From a checkpoint of a small masked spectrogram model.
Model: 13M parameters, encoder arch vit, encoder activation swiglu.
Training: adamw at rate 0.0014, batches of 256.
Rows from block 4 of the encoder of a small masked spectrogram model, named by matrix and row number. Rows with one number belong to one neuron. Each number is 128 + 32 x the weight over its row's rms, rounded and kept within 0 to 255. All counts start at 0. After the name is the row's rms in percent of the matrix's.
After each neuron's rows are labels from the 100 clips, of 14848, where the neuron reaches its largest size: "lies over" is the class under the peak. Only what is clearly more common there than usual is listed. The data: short pieces for a synthesised band: melody, chords, bass and drums. In brackets: how many of the 100, against the usual share in percent.
# gate: MLP gate (encoder.blocks.4.mlp.gate.weight, 848x320), inputs 214-319
# fc1: MLP up (encoder.blocks.4.mlp.fc1.weight, 848x320), inputs 214-319
# fc2: MLP down (encoder.blocks.4.mlp.fc2.weight, 320x848, transposed), outputs 214-319

gate.659 097 [171  72 139 122 188 134 174 106 142 159  57  94 104 124 109 139 133 168  89 150 110  81  66 143  98  88 117 127 118 148 128 135 158 124 159 133  97 170 133 184 171  76 125 166 108 168 140 106 197  69 166 122 105 141 139  71 131 117 145 135 163 113 111 135 135 159 129 105 187 107 113 154  78 148 147  92 134 131 200 171 140  89 140 114 104 152 139 155 122 128 127 172 126 144 140 109 152 118  95 198  79  99 168 162 131 107]
fc1.659 100 [102 132 140  87 102 134 139 139 164 158 144 150  96  92  97 154 167 190  90  59 143  76 120 202 131  96 170 146 150 150 137  91 152 109 122 110  85 133 134 159 113  67 156 167 116 136 110  74 132 121 161 123 137 103 148 130 129  95 124 108 129 101  65 102 137 108 119 102  86 152  77 175 152 176 110  91 156 142 149 125 101 117 105  77 111 140 135 140 135 163 106 155 127 161 154 121 101  79  99 113 173 163  80 140 130 145]
fc2.659 099 [177 100 179 137 109 108 124 162 124 134  93 148 194 117 132 126 125  81 106 129 138 135 216 112  68 192 116  86 101 113 178 127 134 121 126 147 139 175 123 129  88 149 147 144 126 200  83 128 116 174  74 161  63  85 176 165 110 174  77 166 118 101 114 134 204 141 160 144 132 159  98 105 105 125  86 142 108 128 146 165 114 129 206 153 126  77  78 108  89 151 159 125 164 121 106 164 162 183 103 154 178 167 156 135 170  75]
lies over: no chord (63 vs 21.8)

gate.70 094 [103 102 130 163 150 138  89 122 140 143  80 112 111 149 122  55  84 162 103  71 125  96 122 120  92  88 169  85 145 105 101 191 129 142 170 126 170 108  31  79 143 106  99 156 154 160 129 112 164 125 203 129 129 192 105 135  71 124 148 178 162 123 139 123 144 150 135 101 105 188 129 121 177 137 140  82  77 189 101 123 139 153 153 124 129 106 110 123  62  86 168 149 188 177 115 137 123 173 133 135 159 147 102 101 144 119]
fc1.70 102 [ 95 118 102  97 134 158 160  98 115 157 126  87 177 149 167  75 190  97 132 120 144 128 170 104 104 141 122 138 103  99  97 150 134 158 159 113 180  79  81 129 149 161  74 130 144 139 108 148 183 130 187 118 133 143  76 105 100 203 154 108 123 237 115 198 108 127 169 113 138  95 137 174 122  95 117  83 106 140 136 130 165 122  98 118 120 105 129 138  72 177 168 112 111 125 124 147  97 162 143 103 171 107 109 137 141 106]
fc2.70 094 [131  86 109 141 162 129 105 116 110 123 145  98 146  72 137 159 135  71 150  97 120 165 180 139  97 135 159 163 107 136 156 137 150 148 151 148 119  68 146  47 109 163  91 125 160 197 132  84 134 110 141 158  93 142 119 133 107 132 157 110  70  85 117 116  98 145 109 114  54  42 151  92 127 110 176  92 114 152 158 142 114  91 176 165 167 156 131 137 132 131 159  96 112  62 135 118 121 153 100 165 137 124  74  76 118 105]
lies over: no chord (47 vs 21.8)

gate.280 109 [ 94 147 159  84 141 115 188 135 204  91 114  59 144 131 125 140  94 151 132 148 169  79  77 173  95  85 147 167 121  95  79  92  93 135 133 142 123 149 115 134 131  76 117 169 118 102 144 191 116  76 138  97 134 130  62 166 155  82 112 118 110 121 148 148 146 111 190  49 165  70  82 113  78 170 171  94 161 145 149 160 150 113 170 107 117  98 146 118  87 125 173 136 157  94 166  98 146 126 172 141 112  81 167 175  80  60]
fc1.280 098 [176 215  81 145 139 136 134 101 108 130 118 132 138 151 146  90  71  98 153  86 133 133 142 146 107 182 142  68 121 151 127 159  57 107 113 130 165  95  85  92 139 109 131 139 160 107 149 123  93 117  96 130  90 148 117  67 112 119 118 133 115 135 166 158 123 173  89 163 137 167  65 133 123 105 123 200  61  95  74 169 127 146 140 129 131 133 102  71 105 144 116 139 101 129 158 143 138 154  59 114 133 126 113 152 162 150]
fc2.280 111 [109 154 158 167 127 159  38 128 114 105 166 107 113  91  68 109 142 140  56  59 131 148 107 113 105 152 151 146 160 173  81 114 163 116 107 120 138 131 104  70 131  88 169 143 106 134 123 146 129  86 107 172 148 134  95 120 148 158 131 121 113  38 127 110 119  99 163  90 105  59 125 103 132  99 132 117  91 107 142 112 138 196 149  97  52  58 171 139 108 100 149 152 135 110 107 140 134  99 153  92  48 145 180  81 120  70]
lies over: no chord (54 vs 21.8)

gate.433 120 [161 135 171 144 141  85 130 119 168 138  94  81 152 130  51 177 102 154 122 125  92 166  87 115  78 122 172 172 165  99  99  91 144 114 171 107  94 144 147  89 144 126 160 118  93 101 183 182 137 102 148 110 113  62 102 172 103  85 143 131 128  99  72 107 106 131 102 109 112  90 103 158  57  91 185 195 157 134 165  78  91 165 119 116 148 133 114 109 132 138  97  56 148 102 144 179 113  96 141 105 144 108  98 112 171 127]
fc1.433 115 [ 72 122 123 152 115 125 162 115 100 151 135 113 176 138 140 110 157 122 128 151 166 109 131 119 171 119 162  92 140 112  77 145 131 119 120  92 146  85 128 129 122 105 110 136 139  70 106 111  96 132 155 164 151 136  91 111 131  88 163 115 108 155 199 121  69 188 164 119 148   0 142 148 144 111 142  61 167 123  93 237 104 139 130 150  98 109 152 133 138 128 156 170 146 104 123  79  89 142 191 130  85 165  98 114 143 127]
fc2.433 116 [153 147  99 158 122 142 112 122 167 137 137 181  90 115  27 109 119 154 100 162 107 183 111 120 129 144 133 159  79  68 149 139  89 114 146 171 124 160  89 107 120 116 158 128 131 114 124  60 166 181 141 143 164 147 130  86 119 101 100 136 110  71 109  83  89  85  93 120 110 125 157 104 108 131 115 184 166 101 186  53 134 151 120 163 255 125 162 140 129 144  76  96 120 118 103 158 122  99 113 130 178  73 106 167 115 161]
lies over: no chord (92 vs 21.8)

gate.357 096 [150 171 104 109 103  96 165 151 106 110 104  56 106 167  41 117 139 103 155 116 159  80 119 113 156 135  65 130 110 107 113 120  96 192 186 155  88 152 130 162 130 149 155  85 150 149 114 168  72 112 156 137 160  79 156 125 101  55 200 102 125 142 153 123  98  86 149 100 100 158 103  90 134  52 107 101 172 104 114 117 121 150 118 147 140 101 127 104 118  94 162 121 163 126 116 137 153  95 142 115 121 170 166 169 138 110]
fc1.357 085 [ 88 186 133 103 134 180 113 117 113  92  86 116 114 130 194 134 142 115 124 162 109 139 105 189 166 110 151 115 166 118 129 110 148 175  54 142 161 166 169 106 197 139  62 113 170 189  88 172 141 114 134 102 121 153 142 109 134 152 166 158 149 121 133 125 110 156 100 128  97 135 115 154 156 107  92  91 103  96 147 109  84 155 136  85  91 154  71 106 122 187 118 111 125 114 100 153  98 134 120 101 154 158  62 135 138 134]
fc2.357 090 [148 197 109 145  94 131 152 124 125 145 111 115 129  91 117 157  67 102 100 136 163 136 141 160 110 136 162 132 131 101 154 248  96 119 151  69 104 131 125 128 147  78 128 148  84 107  85 137 153 111  88 183 122 119 170  78 157  93 163 102 139  43 164 153 162  69  69 146 114 144 117  48  73  96 158  74 156 128 148 150 138 105  93 147 130 110  89 130 141 200 136 127 134 218 134 130 156 108 125 141 156 109 154  88 194 137]
lies over: E minor chord (25 vs 3.1)

gate.716 101 [ 91 136 101 142 171 119 132 139 129 126 155  51 114 101 138 120 123 142 130 189 132  78 154 148 171 124 101 132 115 174 181 166 125 128 131  81  98 154 155 103  74 160 111  92 114 130 123 110  78 122 129 122 157 115 139 118 152  49 124 125 172 151 188 146 112 158 164 143 149 151 117 107  97 121 154 163 132 151 130 134 119  99  89 117 120 126 108 103 113  88  84 124 173  64 132 146 109 139 165 153  37 223 121 180 154 143]
fc1.716 102 [123 142 176 115  97 100 169 159 175 159 100 106  93 122  92 106 142 136 167 122 105 172 124 138  83  53 141 153 150 122 123 175 102 109 117 163 153 116  82 173 108 186 144 213 121 154 145 133 145 127 116 138 109 114 111 158 161 122 139 109 157 140 203  94  94 148 186 191 184  95 123 109  98 124 133 198  88 146 138 125 140 129 169 128 163 142 140 154 175 132  84  74 148  71  88 104 125 132 158 144 171 190  43  54 110 128]
fc2.716 100 [129 149 149 153 176 130 143 155 147 170  96 127  93 108 140  65 117 158  65  99  97  88 128 124 114 152 137 123 124 141 133 121 144 139 127 121 146 114 118  92 139 108 150  91  83 128 152  97  99 114 101  99  98 142 105 156 110 129 162 101  94  54  96  88 164 155 141 140 123  94 160 140  70 122  76 112 130 140 142 111 159 141  90  74 138 100 113 140  42 162 146  87 173 127 137 138  90 161 142 112 100 103 221 143 112 127]
lies over: E major chord (27 vs 3.3)

gate.369 111 [120 180 104 147 133 178 163 126 157 107  76 161 102 144  90  99  64 197 134 126  97 125  57  96 129 160 164 180 103 170 133 130  59 170 197 137  99  68 107 147 114 127 113 148 137 114  83 115 145 166 126 201 122  75 119 167  75 163 191 149 165  55 151 157 132  87 102 131 130 150  82 200 100 177 109  98  93 126 111 132 134  77 134 120 112  98 171 168 119 147 136  84 133 122  93 170  75 127 134  56  93 176 114 147 100  87]
fc1.369 100 [ 81 148 138  88 125 134 170 125 130 110  80 110 113 189 133 125 153 135 182  71  81 190 154 133  99 112  97 134 123 197 140 221 157 105  74 157  86 160 175 161 138 113 154  74 105 155  95  55 137 113  84 150 199 107  93 133  76 146 155 113 130 139 125 110 155 132 123 108 156  99 129 133  82 113 178 140 184 115  97 153 148 146  70 102 152  84  92 168 126 118 146 143 148 139 207  55 116 106 131 163 133 127 173 173 177 122]
fc2.369 108 [142  67  70 132 131 140 125 131 112 127 199 149 174 167  59 160  83 150  75 134 131 102 144 152 142 140 152  66 117  92 146 110 121  55 160 117 171 167 134 127 145 184 111 135 108 120 118 135 146  76 149 166 130 126 145 121 143 124 120 161 159  63 149 111 104 136 151  90 134 170  50 104  77 114 155 168 140 139 117 167 155  62 167 134  45 142  96 152 170 139 138 130 134 115 119 156 128 125  93 118  88 133 138 170 173 128]
lies over: G# minor chord (36 vs 3.4)

gate.21 103 [172 161 161  90 118 122  95 128 155 170  56 143 133 129 133 112  95 146 118 118  70  98 141  81  74 166 153  88 136  93 158 126 106 102 173 116 129 132  99 119 163 126 137 148 102 219 168 137 153 114 106 129 115 177 162 118 158 180 200 164 160  83  95  89 161  85 107  85 157  67 108  75 106 111 120 136 125 107 113  86 163 163 142 126  66 147 100 178 129 196 102 117 158 113 122 171 118 110 131 155 140  87 142 112 109 131]
fc1.21 098 [119  90 163 116  98  97  99 146 103  94 140 124 217 160 103 136 111 126 129 101  92 141 156 137 136 127 120 163 101 139 117  95  80  89 143  82 136 121 126 135  55 121 146 104 117 150 122 182  94 127 167 161 126 131 113 108  92 136 153 121 163 176  63 106 116 141 140 124 106 143  91 145 120  96 169 136 146 138 152 111 130 148 161 117  92 155 136 134  95 137 136 100 131 130 125 128  84  53 155 114 147 194 129  45 146 123]
fc2.21 097 [ 81 177 115 118  90 106 142 125 115 115 169 144  90 101  93  89  83 120  94 115 108  86  90  61 159 104 106 153 100 144 133 141 109 106 140 146 146 180  88 110 156 103 165 112 160 139  84 153 162 128 124 106 162 105 139  80 115  95  98  83  96 120 111  97 195 156 146  68 126  92 192 165 157 115  62 190 124 141  72 113 155  90 111 102  49 144 120 141 162 120 175 171  76 167  89  73 136 184 176  87 152 143 122 126 113 153]
lies over: no chord (78 vs 21.8)

gate.719 103 [158  87 142 160 126 150 110  82 164 155  81 145 135 145 154 145  93 197 140 156  69 102  96  96 153 119  64 122  91 120 131  66 130 142  98  64 131 138 127 148 116  73 103 144 110  59  92 130 143 108 182  67 165  81 111  74  97  75 106 165 145 172  98 149 164 144 187  92 153 171 101 121 123 162 157 182 129  99 150 111 161  58  95 143 149 127 160 108 170 137  78 146 157 130 115 102  90 130 132 134 112  89 175 116 101 139]
fc1.719 104 [130 120 160 124  78 157 135  95 154 164  68  94 126 159  91 145 184 131  85 146  68 143 135 119  62  83 124 151 130 115 133  82 134 183 123 125 199 182 109  78  84 100 153 161 158  47 138 139 125  72 106 163 124 113 150 120 132 159 187 155 100 191  74 113 152 159 139 119 139  72 157 157 124 146 126  96 131 155 170 151 230  92 122 172 106 146 149  74 109  99  64 120  90 176  89 156 135  96 192 128 106 121 125  67 110 114]
fc2.719 096 [122 137 123 144 143 143 137  64  79 143  93 118  70 167  94 146 100 103 135 163  84 141 110 118 121 150 143 111 101 127 168 149 127  91 160 124 106 146 145 142 145 138 115 166 144 119 142  49 139 132 141 111 168 138 187  84 110 130 148 109 123 101 146  98 158  92 136  86  66 132  93 115 105 160 103 145 116  99 136 136  88 171 147 116 133  52 124 142 171 124 166  80 113 219 126 140  85 162 152 159 146 136 165 127 167 165]
lies over: F minor chord (26 vs 3.2)

gate.304 096 [144 116 145 137 161 136 108 142 115  75 129  80 131 193 108 152 167 151 127 109 136 132 101 112 157 166 105 196 160 171 133 161  60  79 147  94 153  90 131  69 122 146 198 107 204 126 153  46 188 137 117 183 126  77  46 158 102 169 178 178 136 192 141 121 134  97 159 174 137  97 124 133 133 124 184 161 152  92 123 128 102 109 160 160  88 191 123 127 132 130 142  39 124  95 130 142 186 156 183  76  96 122 137 131 118 119]
fc1.304 093 [144 119 133  84 155 131  79 158 125  92 116  82 103 135 112 104 142 120 122 187 169 127 166 156 120 142 136 143 153 124 124 132 107 142 118 158 187  83  85  77  95 155 146 201 159 185 161  61 144 171 110 149 163  86 106 131 131 159 119 121 107 141 112 119 141 136 119 140 151 160  91 162 153 125 148 122 106 155  51 106 184  83  81 158 129 129 110  82 114  88 104  69  76 135 117 183 132 106 119  88 103  77 124 110 158 129]
fc2.304 098 [ 77 145 172 115 174 140  94 174  94 122 123 112 119 168  95 121 124  68 207 133 113  92  96  89 119 171 125 154 163 163  89 134 105 123 104 141  55 137 150 150 101 130 127 166 146  89 113  74 124 164 135 129 149  96 162 108 141 135 156 102 107 164 187 150 108 110  72 110 141  69 173 180 128 118  87 129 133  76 160 209 164 124 146 141 138 101 116 172 184 152 154  72  82 159 119 136 124 165 132 145  81 143 116 106 100 107]
lies over: D# major chord (30 vs 3.4)

gate.539 105 [153 149 197 142 161 111 145 128 114 113 200 130 178 137 164 156  94 168 163  98 111 138 161 114 105 102 144 180 171 127 106 112  82 182 151  70  97 136 108 125 186 107 175 125 113 152 162 153 101 117 153 162  98 114 125 184 140  99 126 139  87 154 105 212 189 176 136  86 119 155 146 142 136  95 152 138 147 107 140 106 121 109 199 110  80 157 132 169 159 143  92 119  82 139 182  99 109 180 155  56 178 117 157 109 124 111]
fc1.539 099 [123 113 186 160 133 121 117 138 115  89 170 130 156 143 128 113 133 169 151 151 118 136 183  96 169 155 120 120 114 126 172 130 133 119  85  99 164  62 148 188 134 170 157 162 127  81 110 173 182 137  64 160  86  85 118 122 198 154  94 163 120 124  70 177 137 100  87 110 155  89  68  98 131 159  89 115  96 151 102 138 132 119 128  88  97 141 115 119 111  97  91 109  89 135 143  92 165 183 116  77  78 141 110 122 126 114]
fc2.539 104 [130 162  80 148  82 131 123  57 124 156  92 132 186 104 136 145 151  92 130 133  83 111 112 146 136 194 143 121 141 111 135 127  69 133 105 168 101 123 129 119  78  93 145  92 131 127  95 151 148 108 110  96 205 111 121  83 111 151 120 182  93 177  72 138 145 128  81  99 151  91 207 152 136 120 142 136 108 121 154 128 159 146 133 179 194 207 111  27 136 133 127  80 174 163 113 165 120 174 179 163 128 100 112 156 157 107]
lies over: D# major chord (31 vs 3.4)

gate.767 108 [172  86 178 111 163 159 164  97 128 133 166 113 118 140 125 130 134 148 105 154 119 125  93 122 167  86 101 128 104 147 122 126 135  75 128 153 118  68 163 136 118 117 138 163 140 156 137 150 114 101 136 158 108 109  85 157 137 124 173 130 174  98 169 153 166  68 156  80 171 170 142 139 133 129 140 194  76 116 165 120 118 153 146 130 105  94 212 113 124 135  79  98  89 179 115  82 192 163 144 108 169 138 212 103 140 105]
fc1.767 111 [126 131 121  98 120 108 173 132  95 145  85 143 131 141 154 128 155 131 100 110  71 106 114 122 132  93 113 108 195 140 138 120  63 144 150 108 117 158 116 153  96 136 111  89  61 100 122  60 142 128 146 178 144 171 123 108 122 107  96 125 114 100 110 133 159 135 145 137 148  84 147  98 164  92 169 108 162 116  96 182 131  72  74  87 117 115 145 109 131 123 137 145  75 160 144 126  85  85 120 171 127  91 131 133 166 138]
fc2.767 114 [ 87 171 105  97 116 129 152 149 173 134  99 156  46 125 118 144 118 127  97 119 132 138 138 176  45  63 156 130 141 130 147  64 132 121 121 108 108 141  56 181 122 135  69 119 115 117 161  56 133 161 126 114 126 149 117 114 115 175  78 170 110 156 146 102 102 128 134 142 104 138 113 170 154 170 136 120 200 166  92 176 114 150 105 150 152 128 119 131 123 155 177  86 128 119 168 147  72  49  86  89 166  74 167 142 109  89]
lies over: D# minor chord (26 vs 3.2)

gate.82 103 [112 152 151 138 188 170 129 100 145  77 185  97 151  76 121 109 157 110 116 138 159 154 102 185 114 127 134 119 151 160 179 141 177  67 121  80 167 117 156 139 164 144 116 115 182 127 139 153  95 182 174 184 112 104 124 145  69 109 143 103 138  99 189 117 194 111 126 170 104 117 132 187 102  96 208 169 111 195 101  91  75  99 105 138 145 105 116 122  80 155 102 161 131  64 138 134  87 140 159  69 121 154 150 113  94 152]
fc1.82 110 [ 96 149 215 111 151  46  87 146 172  94 146  69 164 128 149 142 111  99  79 163 157 137  77 158 144 122 107 170  94 189 121  64  85 148 149  95 112 154 137 169 122 138 100 154 164 134 179 131 124 114 127 135  75 160 171 134 119 136 136 101 168 132 120 158 141 136 183 145 154 121  72 122 151 118 118 171 146 119 134 118 144 222 157 127 119 134 169 200 118 163  49 136 135  96 134 151 103 120 113  95 120  93 164 167 170 171]
fc2.82 110 [180 165 134 128  83  83 143 127 122 118 131 119 122  95 109  97 130 158 187 158 107 130 123 100 134 144  81 102 192 118 136  97 158 133 105 177 114 123 117 190 105 186 106 140 131 124 174 131 138 159 143 135 129 113 155 145 146  99  85 101 112 219 158 109 124 110  86  98 104 134 129 106 131 171 156 177 109 124 144  92 111 134 177 155 192 151  97 147 174 126 122 117 159 177 120 137 171 120 130 131 147 137  82 136 109 154]
lies over: D# minor chord (28 vs 3.2)

gate.142 098 [120  90 126 112 111 109  61 165 102 147  89 137 136 110 167 185 104 119 117 141 120 156 130 155  85 180 123 133 161 163 179  94 167 160 170 134  99 146 144 142 132 175 123 135 128 138 137 146 185  61 188 123 171 117  99  85 126  87 134 110 154 151 103 121 138 148 172 149 113 128 143 140 127 128 173  79  98 137  92 108  80 147 128 129 127 179 111 128 164 162  99 129 116 194 150 132  47 140 149 116 159 165 112 159  61  84]
fc1.142 098 [151 156 110 131 175 106 129  81 131 152 118 101 129 162 102 159 102 164 117 149 140 148 167 143  69 117 162 107 150 123 134 117 101 104 113 141 114 154 106 150  97  23 107  80 116 117 128  77 111 130 136 108 126  49 164 180  77  96 100 196  87 176 116 147 113 108 124 133 203 108  70 132 150 138 124 157 168 143  55 121 107 120 149  93 101 160 190 169 140 120  86  95  99  90 134  73  84 186 132 146 116 110 124 129 101 150]
fc2.142 094 [161  86 159 180 178 108 136 127 109 109 161 155 149  68 101  98 135 164  77 157 148  75  82 172 113 194 129 138 161  89 175  68 112  66 176 134 119 142 110 159 132  99 153 137 113 127 113 132  94 148  89 131 123 124  91 139 162 143 110 152 121 127 140  75 157 147 104  65 176 141  94 139 178 145 106 140 102 121  95 143 119 130 100 109 132 114 229 140 180 174 146 125  64 146  93 130 135 149 171 118  97 139 144 148 138 177]
lies over: C minor chord (26 vs 3.2)

gate.591 102 [125 172 168 158 153 102 119 131 149 170 121 143 102 143 104 163 162 148 137  97 100 172 107  97  65 176 154 160 172 129  55 148 100 144 176 140  62 175  92 103 120 130  74 156 109 131 107 132 154  92 110 120  94 162 146 208 134 146 175 131 128 106  55 146 130 162 126 127 106 123  50 169 128 152 101 143 120 138 101  59 121 134 121 141 212 123 118  99 111 139  90 124 111 144 124 111 121 118 123 118 190 117 135 127 100 102]
fc1.591 109 [129 205 116  97  89 166 128 109 169 102  44 176 171 182  82 132 142 153  99 108  65 143  72 139 145 113 156 185 104 114 116 131 138 122 118 121  74 189 156 100  84  87 134  61 209 103 144 114 154 114  87 123 192 115 130 134 104 144 112 102 161  95  81 118 147 147  65 130  91 141  89 141  73  81 155 146 127 127  93 101 156 160 116  69 126 111 106 176 138 135 162  84 177 145  92 158 150 144 110 100 133 106 167 128 159 151]
fc2.591 117 [149 132 127  64 125 158 131 153 117 148 159  97 128 130 100 123 184 145 164 164 209 169 166 156  97 179 157 140 152 111 134 169 125 102 182  85  88 124 104 141 114 104  79 129 143 142  91 146  57 157 102  80  54 157  91 131 170 170 145 107 160 127 102  72  80 170 148 180 111 123 139 131 151 122  60 108 143 154  98 173 133 162 135 155 130 111 154 104 148 131 187  89 109 134 112 166 105 103  78  76  95 129  81 122 108  73]
lies over: no chord (74 vs 21.8)

gate.360 097 [125 105 152 153  82 127 135  76  56 139 154  53 198 128 108 103 140  69  86 142  43 170 177 169 119 201 139 115 149 126  96 131 131 121 116 178 155  75 104 144 106 160 174 118 117 113  96 131 128 134 155 107 102 159 113 121  98 115 150  91 106 146 117 125  98 163 195  70 125 179 134  44 138 104 144  83 147 156  95 104  62 106 128  98 130 154 138 185 118 118 119  75  86 149 158 143 130 155 107 162 142 197 171  75 183  69]
fc1.360 099 [121 129 124 126 130  75  98 160  74  82 121  94 141 107 129 136  94 109 131 144 146 183 168  94  80  83  93 121  73 128  92  77 110 123 120 144 132 113  61  98  83 189 162 159 204 118  55 109 172 144 108 165  98 172 142 118 125 126 140 135 152 132 114 138  90 129 178 129 160 105 111  43 158 149 123 135 142 152 136 129 149 136 115 117 181 143 146  76  81 135  57 126 121 163 123 118 130 162 120 132 128 132 119 173 147 123]
fc2.360 093 [151 148 114 176 170 103  69 141 167 110 192  97 139 105 237 109 102 160 101 160  97  99 100 102 126 148 110 158 102 160 145  87  93 116  84 126 120 161 184 109 156 185 123  96 104 111 140  89 123 114 109 129 165 129 118 146 160 148 132 147 126 179  87 116 144 100 137  72  79 157 204 163 163 168 161 149 143 121 166 179 103 107 150 117 117  76 168 110  58  74 112 183  70  99 105 149 165 142 144  90 130  96 168 140  92 133]
lies over: C minor chord (38 vs 3.2); C major chord (38 vs 3.4)

gate.375 116 [121  59 125 132 168 168 112 127  97 110 147 117 148  67 171  87  95 117  82 129 183 100 146 141 134 101 136  60 106 103  74  92 125 165 168 108 158 171 120  87 119 122 120 162 142 154 104 145 106 106 114 117 128 133 138 176 125 163 123  95 126 103  79 146 145  87 171 156 146 107 154 115 102 175 188 119 101 143 131  80 106  81 133  98 103 117 141 119  98  79 143 100 122 100 174 124 181 120  90 143  55 125 118 135 153 109]
fc1.375 120 [148 129 118 194  73 102 127 151  32 133 166  88 101 168 136 154 140 159 164 128 143 141 103 130 136 134 134 172 110 160 103 136 139 170  60 161  73 135  99 142 112  79 122 163  86 107 168  89  88 122 151 137  98 103 128 134 134  46  80 161  85 175 116 102 110 191 123  93 117 155 119 133 113 148  87  97 137 147 124 144 118 156 125 123 101 132 155 106 164 125 168 152 159 172 108 135  70 109 150 150 138 105 137  98  97 115]
fc2.375 125 [146  85 119 155 143 133 124  82 102  84  96 117 113 147  61 165 162 164  94  95 174 129 114 109 121 168 138 123 134  71 159 153 177 101 116 133 168  78  72 154 114 107  60 144 170 182 155  96 103 108 134 133  74 115 134 107  99  88  94 150 103 179 140 116 158 175 108  98  81 106 159 112  70  77 146  69 149 118 155 125 126 134 142 141  93 128 132 109 133  98 157 113 190 173 143 121 156 131 120 125 104 149 151 200 165 135]
lies over: E major chord (29 vs 3.3); E minor chord (27 vs 3.1)

gate.556 105 [144 151 136  88 152 181  96  96 151 110  43 143 177 158 114 124 142  88  99 154  96  85 103 151 119 120 137 163 158 145 155  73  74 163 140 167 183 134 106 117 117  86 121 154 168 145 117 173 161 118 180 170  79  96 134 132  92  99 150  75 123 192 129 115 136 134 194 110 136 125 115 138 162  99 178 118 150 155 174 142 130 135  94 170 152 105 143 144 161 154 161 112 140 138 139 136 121 101  97  98 124 112 102 116 129 100]
fc1.556 101 [100 110 117  52  52 171 133 137  91 122 165  98 133 176 112  52 189  71 159 150 130 145  96 157 129 143 135 126 146 128 105 134 102  96  81 130 127  48 157 132 135  85 128 150 152 154 119 117 163 112 139 109 120 157 123  58 188 123 149 158 119 151 156 155 103 149 152 113 221 116 105 159 166 138 149  86 152 181 119 158 114 156 129 155  78 147 166 164 140 126 153 150 119  91 119 146 172 135 125 158  87  97 106 189 103 112]
fc2.556 109 [140 118 145  90 121 165 147 122  66 157 147 136 159 137 214 166 147 120 122 166 155 123 142 148 158 175 144  91  84 165 212 161 148 208  94 115  87 113 117 173 119 145 127  96  82 164 122 141 169 191  69 145  75 102 165 117 150 140 129 114 106 144 148 115 132 135 148 101 126 125 106 122  60 112 129 139  98 179 148 104 143 131 122 124  86 141 124 123  96 169 170 196  60 115  71 121 139 193 127 143 103 179 165  98 162  44]
lies over: no chord (49 vs 21.8)

gate.482 099 [140 142  96 124 122 135 127 181 196 101 139 179 138 158 185 115  86  92 159 110 104 191 161 102 112 147  86 133 129 135 164 139 137  86 129 143  91 107  99 182 130  83 139 175 125 137 147 116  87 172 104 130  89 117 202 152 130 108 143 194 159 104 125 185 168 134 159 148  83  86 119 156 155 119 141 140 121 110 179 170 171 140 128 172 123 124 154 157 113 108 145 151 119 183 165 112 112  89 167 110  66 100 103  86 103 132]
fc1.482 099 [156 129  87 116 143 121 124 113 117 150 105 100 178 177 166 118 119 148 122 148 132 132 179 119 112 120  50  82 142 139 111 121 109  56  95 112 166 134 162 118 104 130 181 124 108 173 150 154  75 136 134 110 113 136 164  66  98 151 113  98 116 121 139 139 108 150 156 103 167 144 170 159 107 190 155 105 103  65 205 173 142 161 136 167 149 154 138 181 154 157 161 188 114 134 176  80  88 153 146 121  97 127 138 132 159 130]
fc2.482 100 [142 152  96 122  79 144 107 191  90 136 157 139 153 118  93 136 112 139 122 169 143 155 108 101 108 159 155 158 112 112 158 159 132  96 131 135 128  77 108 109 132 101 134 169 152 118 153 149  71 115 134  42  87 157 120  84  98 135 115 127 178 122 150 158 101 168 103  97 175 109 161 129 125 117  72 188 169 168  85  83 172 146  90 130 166 106 208 186 131 149 149 127 109 102 153 134 170 131  96  97 151 115 136 115 134 129]
lies over: F minor chord (25 vs 3.2)

gate.219 103 [ 65 116  82 126 114  97 133 158 187  74 174 155 138 157 165 124 138 185 113  96 170  82 146  86 181 177  95 165 119 154 174 140 126 174 111 142 123  62  99 182 144 105 162 149 132 105 133 165 115  61 169 115 168  92 116 160 125 118 102 116 150 145 168  92 179 109 138 103  85  92 148 143 124  87 102 119 130 152 122 105  96 153 108 132 187 196 175 106 134  88 122 161 110  92 138 123 141 128 141  96 184  88 119 143 149 118]
fc1.219 102 [137 108 150 124 138 181 113 173 158 134 168 170 115 130  84 144 145 123 124 151  72  96 153 155  97 184 151 159 113  95 147 159 150 152 152 146 175  86  65  76  82 136  88  84  95  84  92 115 149 147 124 151 157 159 101 122 181 142 173  95 124 106 129 149 138 153 149 180  95 163 165 143  97 131 161  54 138 183 159 155 130  77  90 153 106 177 172 125  90 129 119 149 124 132 151 114 180 206 119 115 145 186 100 115 150 166]
fc2.219 105 [128 145  88 138 124  96  84 154 183  86 141 155 146 146 156 123 129 115 115 149  99 170 181 121 124 142 150 200 153 114 146 128 167 153  90 188 154  93 158 104 134 132 115 116 139 124 133 164  62  79 127 123  72 156 171 164 120  81 108 139 136 104 148  86  61 175 186 170  98 139 145 139 124 122 145 139 131 148  67  96 165  95  97 104 145  96 169 177 113  55 140 118 156  51 109 146 101 175 169 176 153 148  94 128 112 122]
lies over: D# minor chord (25 vs 3.2)